config.yaml
model: "encoder-decoder audio transcriber"
dataset: "short made-up English sentences, spoken by a formant synthesiser in many voices"
encoder_norm: "batchnorm"
decoder_bias: "all"
decoder_qk_norm: true
beta2: 0.999
shampoo_beta: 0.999
precondition_frequency: 16
max_precond_dim: 1024
adamw_lr_other_params: 0.0022
weight_decay: 0.0
Rows from block 9 of the audio encoder of a small encoder-decoder audio transcriber, named by matrix and row number. Each number is 128 + 24 x the weight over its row's rms, rounded and kept within 0 to 255. All counts start at 0. Numbers have three digits each.
After each channel's rows are labels from the 100 clips, of 14848, where the channel reaches its highest value: "lies over" is the class under the peak. Only what is clearly more common there than usual is listed. The data: short made-up English sentences, spoken by a formant synthesiser in many voices.
# conv: pointwise conv (encoder.blocks.9.conv.weight, 192x192x1), inputs 64-127

conv.116:137181150163155167107159126149120096086100115117105146163136136102173098108125132107108096123127159149127149142165099095144175118125082185141111133121148128142093122124124102118159125144115112
lies over: /k/

conv.80:120128141123118145095117134145148115104108137097143142138165104092126095113139123152100130158126118165114153121097125138146098115109112113142086118112132155126154122120113095092099111143161127
lies over: /ə/

conv.158:118134134109106177125117118108144131121110123153090134125118148117132120140130148125097080147131128099138121102108145086170162080154173138140138104096144124131140140096136126126126119125137106
lies over: /ɝ/

conv.178:122152122132071157126132110149150121115144121098099129117130151147089169083127128081133101120148113134113132117084119118128178112124124160153147141101164089125148147131103190193123170098127150
lies over: /ɔ/

conv.118:135116170121118161139099181143136163146180118147109085137108120151106127134125132128124144130110162120127098094112101106110152144199122116104098127130098136092117083142155130091144103070158120
lies over: /i/; /aʊ/

conv.177:128154153068143108101133154117154139112161135123156146106142122143072109135091156093115188121117131141088074072122135167122178142097148131113104155112180101148132120132142098178146124133112125
lies over: /i/

conv.29:125105115147138113136145074177118128106092131101143093110102090097101119124119115120145095098127119145136151110130123141119121182171116130149092168137089113145101096145174085103133149178154095
lies over: /m/; /p/

conv.20:123075109134117122102161138137146116139180133138089095096147116098124142125149130146092140110128146104129136195113130121166135131130131114159166127108157153112136119102108154117117103150132148
lies over: /t/

conv.81:118130136150118149133160127161105141124108133170109108150085122096123127078152121097073115155113150120095117135137122128135172107078150131143122147058145139112121115133129136113165136108134179
lies over: /ɝ/

conv.16:104119165114106139134143137128137125160135142116133151094165134081179154144082118116086145151136141159084131121119096108115128119147155117137125140104125136150111114137152080181128115194112082
lies over: /n/

conv.48:155091132141118122115168113102082117189122128130126131085135073123127142141164118158149156112101129137158120170134140156137153112110147114160117129119127129138116148131126126119149130164159172
lies over: /i/

conv.147:125103189075122132131144115124122128149125163146106145125123109097095138164132126126160092113112125087098171130105135083125172105129107155142106133128123124148137146116151107125081140157109138
lies over: /eɪ/

conv.43:125121133063149126119155107133111105139146096120142119093173090123167131117121165101166163125103090143127133109122129158119190103059134137069111162168111136164114142108124096104105121096102176
lies over: /ɑ/; /tʃ/

conv.30:104202157128125138136120161157140094109123107144150148159100157067168126112085115109177147143098120107121105104173114123085086135122104117134138090118160096116125098111103100113123109117125145
lies over: /n/

conv.3:144106102103147123127150125160087139147115086121145131114136159159126143137105171089164136127126168104097134143159133132141111129132174165131135143121141121135125123140141167163192111094116111
lies over: /u/; /ɔ/

conv.89:133095165127191122094173190124092089125126086105126101133122130098155104159140110139115160133101125115110153139098125132113146139141132129101086142166178144067103128110170125082145133127103153
lies over: /ʃ/

conv.31:134173097120138120113105128184142114142133136101180138120116154133104118163097134151120123115151147107119104130109120148184145088150119101101090129100120100128105129121108091134068104093098145
lies over: /eɪ/

conv.110:163125103108128123107095127104122136141152120157140142147126140080135144088177180062148149151111117127124134097093117100131143164095160123132128158114157092145125139131127143118082097097127128
lies over: /æ/

conv.60:150129140150141118118115160131118097132129116129133140129123159148157109114142090114140109103135137105164155148123101163127115181139138136138105069127127122144111130123140145109142086155127131
lies over: /p/; /aɪ/

conv.101:129153130169071117142120129122146147111127149140136129125147191100101119136126137132149121141121157132143120098144120156111166171111169148180133159131137070147160083081155100127093120113101155
lies over: /s/

conv.132:157135139119156156118134124122113128118122119151144178096118148134120133133138094098155129108147116162180145104117146065133098126182090175134112151131098134159145121119117182136079093093146129
lies over: /ɔ/

conv.25:139165121129115115132166139089120134122169133124108111138095086135122106129142094144103095111101128152147120185075150092126140096108116138140140123109152160168112139115110129109101115169157120
lies over: /b/

conv.143:162115105097122123088178116114140143128095144095132123144131106131162128119144116123126110155151140151145078139139101099123118073156097101109128133079112162106130131134122128128134159125090094
lies over: /z/

conv.45:097078140186166123088103150156088104107118108134138171175150145110136144141167107140134101159170143118101154102138130136141129130139116120095127143117112098113146176117046107156114119103133121
lies over: /eɪ/; /aɪ/

conv.133:098170132127137143165135164122147155123083137128157144092121139113141115129159083089118143130151102141107108127143098121124116110127092157130118125159114122147166129115151126163125115147163147
lies over: /ɔɪ/

conv.115:136151133132113100076123121104135144088085116131175162166136115127111132130187118118142139165113121156105142112144109141123091119089171094069129119137138144145076105148143104126117145116152119
lies over: /ɑ/; /ɔ/

conv.152:115130117100104118095105177103131127146125134092115094097142129177120103104126129108139123109093117130123095136135093126096082118107133115128164175089146131142149144090140116130116145169204106
lies over: /ɪ/

conv.58:099135136139116156115145148121068137126147118145155120111112134124136169146108104146083128078158116111095132153133129125081153102132126150130149113134137140092092119134163098132070132118116146
lies over: /ɛ/

conv.186:146117134094177142094141158107092096085152119128168126103146087163197119147164128123127116093131149099106088101126131105101116168111064108105128154132124129092116140130115092108112105139141096
lies over: /ɹ/

conv.176:127126148132138111159115149110103097109129089123121131155109134112091129138129113109099097133079120110113091118141151116121150085111125136095101170151121116115140145125155098124107153115156134
lies over: /ɑ/

conv.86:135183127134079120117137126140130136121099144114144137148099167124153156129076118138163132087132172108118112167150088156133121127178167120164148127122135107146144089153101140081131140143136122
lies over: /k/

conv.2:156136094114135147072157128136105161169125125116154113140146127124126156185093137063135178117132122119136114120087100135117128152147107103134151143120122176149183120118145121125124078110180135
lies over: /aʊ/

conv.14:101148162049119103128118098130158101107136141206167131109118125096131078123116097116125103096150102121096139103096120137135116099135123141163116140096150155146161113107139107133097111116100111
lies over: /b/

conv.100:068117094140169099123120114120104149122152122128113116136101132153147106103126120090191145131155158143132170138153107148119136095073126114107110153132140108114126134105153145126135108145117145
lies over: /l/

conv.72:122101114152095095112120147141111135113169100125138129108129144139116146093128100152118153110130149116125163107094152116121139138104132146194130092111127107142155143144144146140157131168105166
lies over: /ʃ/

conv.151:150124079135110114158133109143104138122113162099134167106145154181098077077149134100104108101139163145141136143135115144102141122109123148117103129107157108106108156161158125168098126096172111
lies over: /ɔ/

conv.159:117129099137159097135123138118108134116139088109148132118153132144161101172102090078146154188123154143118087116167156131156083090129116152109139125089095109135113090129123145144149159121135162
lies over: /i/; /ɪ/

conv.33:155151168148105066126082150097119118150122141104118131110098114064073111128141112146112128165154132162154114173100105132116120124120133090168159116138109116149081114133133128131077095097113167
lies over: /dʒ/

conv.121:106167125147113132107108122121151155140141133099141131174156148097110160127114088162099123126130128125149127126112123146129144141138161139128142110112111091137078136115152122174133121168141137
lies over: /ɔ/

conv.161:151090130104100104115114075100068092099104167150122143154140140109126111150129131113113115140138106110131097136144127085099126086127093098135103124102124143182131140120112111167105106089145165
lies over: /ɛ/

conv.37:121148129118130135099151144090128146147073123142131140115105091106138151126129143138147138126167101147171148137148161115148139120136121122083150119163105108134104115130146133141138171128117173
lies over: /ð/

conv.39:144102115101133146102097086083110134140155154151137147107130151124075131138125124147122137105108130158143079138099124142125092075101124151185122138148136149144144148114166091079131121128131136
lies over: /ɝ/

conv.22:131111118167177123095107098100116114127142160100132134125171123163159120127121124110153146106131146155129133135159109146149093150092109187112087152101106117126168164114081110107127093168089131
lies over: /aɪ/; /n/

conv.11:076144100140108134120114139142154138121146134136103177110140127121136093087151155158110131154145098168116115083102122131125155123115135125058108131164173083138080111092102170146122124131167130
lies over: /oʊ/

conv.124:170116151113141158116133147146120124124155129139127158115154094142115102090075168147106109143146102166130143092103153163116142134164103107115161115110183142134085120094136115140146125155114118
lies over: /oʊ/

conv.10:153147105168114139160141154120140134105178152137139096092138128191148143143099126135117149091146112119149118126125126133085119117132126110111156144141101147156149135075065136158128123170152153
lies over: /ɪ/

conv.57:080109183173131125125127145152140107130128140139143111119123145134102148138113128134109120130092120132138161155111136123116093159139105149145151111101132139159145139089128119150236108132173101
lies over: /p/; /aʊ/

conv.15:102138111138121107085122132118105125158103115116095116109127174151130139102124125142114175138140162140124142133126103167099139139143156076152106105122124102142112120135121139136120082158127121
lies over: /ɛ/; /ɝ/

conv.55:113119153158127133101094122146133077176125119155135163108153120128152117121135104125090137099128117132111132122116136143143105151138095157144134094105140128138137165155172127148130088107081155
lies over: /æ/

conv.5:127127139134185094192112146154136096116129125116169091094173158124136088171104124121093156142160149135146132130162103157092126140150151164111129174133128191159076135149152106096138153138159135
lies over: /b/

conv.70:127149140160147111113129101122124119081145143097125146154122112082120129182163125128140125142124156152128145142131164132138114130114109155106144155109151114115116126122132082127109127074172116
lies over: /ʊ/

conv.87:113173172143090147116168130120157172128147078144110102155130152142120080120144104159146127149135155162138124129106119120153152071146102100139173125107130109156113145140136125129100151177119086
lies over: /s/

conv.141:146127109133102098132115149152147119112102122086085144127104148188151121102134131089118178130143116103149117117119122138134103108105153149163115112132123109134155117116141145114136098127126122
lies over: /ʒ/

conv.127:126138190141147142119144128120156098107117125127144173093131120131104105134110129152087133147112084091116126147134126094102119155161119113097142157161114132142130145106132122161147057135104190
lies over: /u/

conv.136:134102111124107119110133141124096102072151129178141124090109123139104119139140136145138115130200114132093122117134136143108113115109133126118104134074147119150138139113126140101124104127118144
lies over: /v/

conv.9:122138127092116122113165157097156106119174172162150137137131115149144141128132122131145121129126142127140114148110135173146080153145137107113123199141110122078124119113125157107198164134118121
lies over: /ɑ/

conv.94:122156096157151173132101135167146108133137099151112157127113098128095148158128063129133149117091150102113158113083097133118144145126113119154109134130088112130132106107144113126118143121157148
lies over: /tʃ/; /s/

conv.91:147094133173145115137131145110157118104119150142147149172165114160143098109131075119160097121138117140156137129117105110120099116125154110137108147112100169108126133117106109125122082125110162
lies over: /ð/

conv.128:121150139127162108161091134120085115090158126068150153136142133103101127150134102127173117072111117120116191169108164095131105147138167120154137085098162105136094130143158133100136097134153098
lies over: /ð/

conv.4:103148133135078098144135104155139118148138129152119149106122121128109145107075125159136132118161150137127087130157131118128107147159143160156128118153140121136125147106101110135146123138144131
lies over: /ɹ/

conv.47:145171124128084133146094111132130130107120104137086201150111112119113134129157146110126120100096133148145152154083136132120138134136128146146139112105167168094112105110150177148143147104122154
lies over: /t/

conv.71:147066128094075067093071135135141123130126146091125140112130114123117100130130127173133150171139111092125113110118136124156162110135206151079090125140141144099115082113139123133181090120112101
lies over: silence

conv.88:090155112106156105137083133121128121089119116092147116100142103113158128085157143193126157140086135106173125094157158110136120124108114158095130142137130172110135119132150102179131138167126114
lies over: /n/

conv.8:166135117126108132135126134150140133124152116082115110111180126123111167158165147150100153126113132136073109111143131143122117099146114137134104139151107104118143145098120069099096144147128144
lies over: /aʊ/

conv.162:138139105096197139124122136170178147130114124156119110161187113091149140133133121142156149130120142134174146143142158069132120114094116125111112128101113095093100104082098119131130144129126142
lies over: /i/; /u/

conv.185:144143152117103141120118134166102130097121149139115133120152106088169118115150157123095087136152118125114137134129097140140098137089104118132149137181148186104136123114099087075117138145127127
lies over: /ɝ/

conv.119:150115131102137101139187101111113127141149079141145132129090123117123139110091146089163063124139116139122151147148160126162141133165116137106154106098112109107169094146095105139125139129126139
lies over: /u/

conv.36:099159122103130147115099123068104101099094163105139132136125149165142122112144161134135122153114129188113130173137113132129103121180141101150085116128173123121156138109173140108145109155118119
lies over: /tʃ/; /ɪ/

conv.51:131097070137125126100128106106147169128124162107132129072155102149158100140116122098107119136165156138110120147101139107119101109135141139103134097093138152159107135126148123152106092161121071
lies over: /aɪ/

conv.74:148145109122137138174125079187112128115109151150087115141122104134119120137146146091151065170119118114135168136167128148075156108130138145134146126151130126106142120120120094119152115108158115
lies over: /oʊ/

conv.76:128108095153181125151155117101170099144126141145143135089130136112153153121111119100134148146140125150102117111102128140142132128120138135106175181111113124171109115150136116131131090116117115
lies over: /z/

conv.90:157129128121146110152117181168133116115129133126172133137145136142184142155094139117103169181155117158100138160109092133130121124104119093128128160191148131116151118126139115128135181118134155
lies over: /aɪ/

conv.98:114142105114118094104102129154163141105137134100120148100111118102146109218176120153132109131173129140100104111137087140107100094115153125111123112148098143172133126102107109113104117168110143
lies over: /ʊ/

conv.78:120110125144116145084123091180146138112127152082112147110132144111146077107106121150127143130140133133172139090154123168112182109120105137151142164154127091164155129148104133094135123111107133
lies over: /ɝ/

conv.179:125128143192115143131124181108123136111154116120116105117097112132128087096162137133101131121152163164115149116108088090149129132157089129097117085147096094132099135108104089109121124142160182
lies over: /aɪ/

conv.27:119128138144121176120134123149148148115138105135103163146137154123080110145128162094159131102176097164130110090120161144119164113105126148138146151121105137144124088119086133104126121068186143
lies over: /u/

conv.41:116105140128155119107089111124133123152148144139108158117120135098095154115132121144133168131102109124141136133112126140095131162139132126134160158088124169142105125091120114100079132097069169
lies over: /ð/

conv.109:124100146138110108147142145102162121079144081111134115109118153158143076139148105141085098126125136126159109120138123114101145141087140181139152172103156102124119155117163122108145133157138143
lies over: /ɪ/

conv.187:140083118140131128130114085136134082113116120108140128120144103072126104114110113142119110124139115160122186126117106120121138114128136145150169137158136144144143138148086150099140107099145139
lies over: /aʊ/

conv.120:135109175105099156122073122127142100115092130125123121090108147159107138140115149143132098118126119127157092130146139132092138132170162131138097090131096118154154142106140146160143095152113135
lies over: /aɪ/

conv.154:141110094101123125103105134125113144131126119133100114119124143148130125119129114168116117095166104119099121148140135147111165098118091126104168142108125136098148144101151124125158104099119145
lies over: /ɛ/; /s/

conv.105:115142126091109137138128101108081110146126129111089170151139136129148142122125099101164114118103099123110133123147112106109123126083097109137110097142129136161109107145108131132118124141137121
lies over: /ɛ/

conv.170:122163141144141127098121126137142138120149090109148115123153152172115150125150122108115139155146156088137195121112115174145114123127120131148083112121123130126114156144156151128130138112158203
lies over: /tʃ/; /oʊ/

conv.160:114156151107147099174149127128170108097136158107120141105132123134117119124126094086177112118132096120115151142107140174096153076116147113113077136105134141120153116122112102090105116141155163
lies over: /aɪ/; /oʊ/

conv.157:109104176087100157152120128141142109081092131123152127096098147129148123114118133135111134107135107115154160090092149162128141101093133129165142113158128134106155148090151105108106136076101135
lies over: /k/

conv.65:128109101147077125164122108091202147159149094090110152119121102097133173127138130136104131137121104094131120118120118124103118079134134148107142140088109131164145137098105099108119109089163151
lies over: /ɔ/

conv.150:163113064127147113108142158133111128142123159140166121121162118138114150150141148154101109174153142126128123154135113147122074109137100134120138152105126132152137145142118128135146125090120136
lies over: /ð/

conv.32:120128100107087131103130150144112145183117126129148137173186088095107082135141116128118146143101155120088136143154161074142142114119093148116175102136100130073094166098104118131115116114155154
lies over: /ð/

conv.6:130127152156193122123096128145146144123147108153144131110141186096140177143122143126136112127082141106168108104125151158125130144121129165100080120132127085142153125121083097134111141155161131
lies over: /æ/; /ɔ/

conv.123:096109144094162170110121128096126129130105121119102108110170149116121124110155130150118156149123179100141165131104150130130107119060110142140174160118106131170112117116148107161105127154204150
lies over: /ʒ/; /ʃ/

conv.146:155114125109151127114173129120156126113101117090165124146150110109097148144122127159151117106098193112104157100134121144140094102144102105134151141155134110103145117147112139126142194107108135
lies over: /tʃ/

conv.182:124142148129127123115118136190110135107153158112078153175098160137109108124129085125136131078132112097094117081168174159144145115147127128086099120127109102094117120129108119160099137138128104
lies over: /p/

conv.77:127159143163117130108110093144132139090085117146141098121134151140132172100161133165131108084102102124115139160159121131150116138086138142102154102154103161118151142108112091136143118179174102
lies over: /b/

conv.117:119142130077128149151133108122155112146112161090148103138126151118156096180098123130162122111121150125144102108158110125108113096108129143090134133126096169085125108153133172156106114109122134
lies over: /eɪ/

conv.69:159125215149158144108148101123092084115100165162099185120135075130111149127106122153141132135132126158111141128125133135139164119131111120127129102121129119120166141146149156137120106131120110
lies over: /ɛ/

conv.1:106151145131159097179136122158098139120145116126090177082101103145113116108147108125117133113124092127150086108103157111146114130155140128145115114147161144127132108113126129076148117123195088
lies over: /p/; /aʊ/

conv.52:117110069127127101118172155126115130131112145130104145141115105145144135159152158141112137141096129113120150128176136104126134113093159141163082125086157131123095109109108103151168129129154150
lies over: /oʊ/

conv.61:129163065186132126139141127141170142109163144136133137165111146146124103142130157127092127111113129125145128116101135125119136149109146131143140172100135135145107142107097083125132174123138126
lies over: /ɝ/

conv.63:150102136148140160109101136104164123101097101122115092129107154147121160140098174161097128110129112108167139113163145134098133107101168125076123130112130135102133119122136120173128137102110152
lies over: /i/; /aɪ/

conv.122:161153103093168095123152113141154143116117140122106128149152101087135076194130113127164150172122082086141153125141106105116109115122098139140122150132139109138086099079148142120153156175128158
lies over: /ʃ/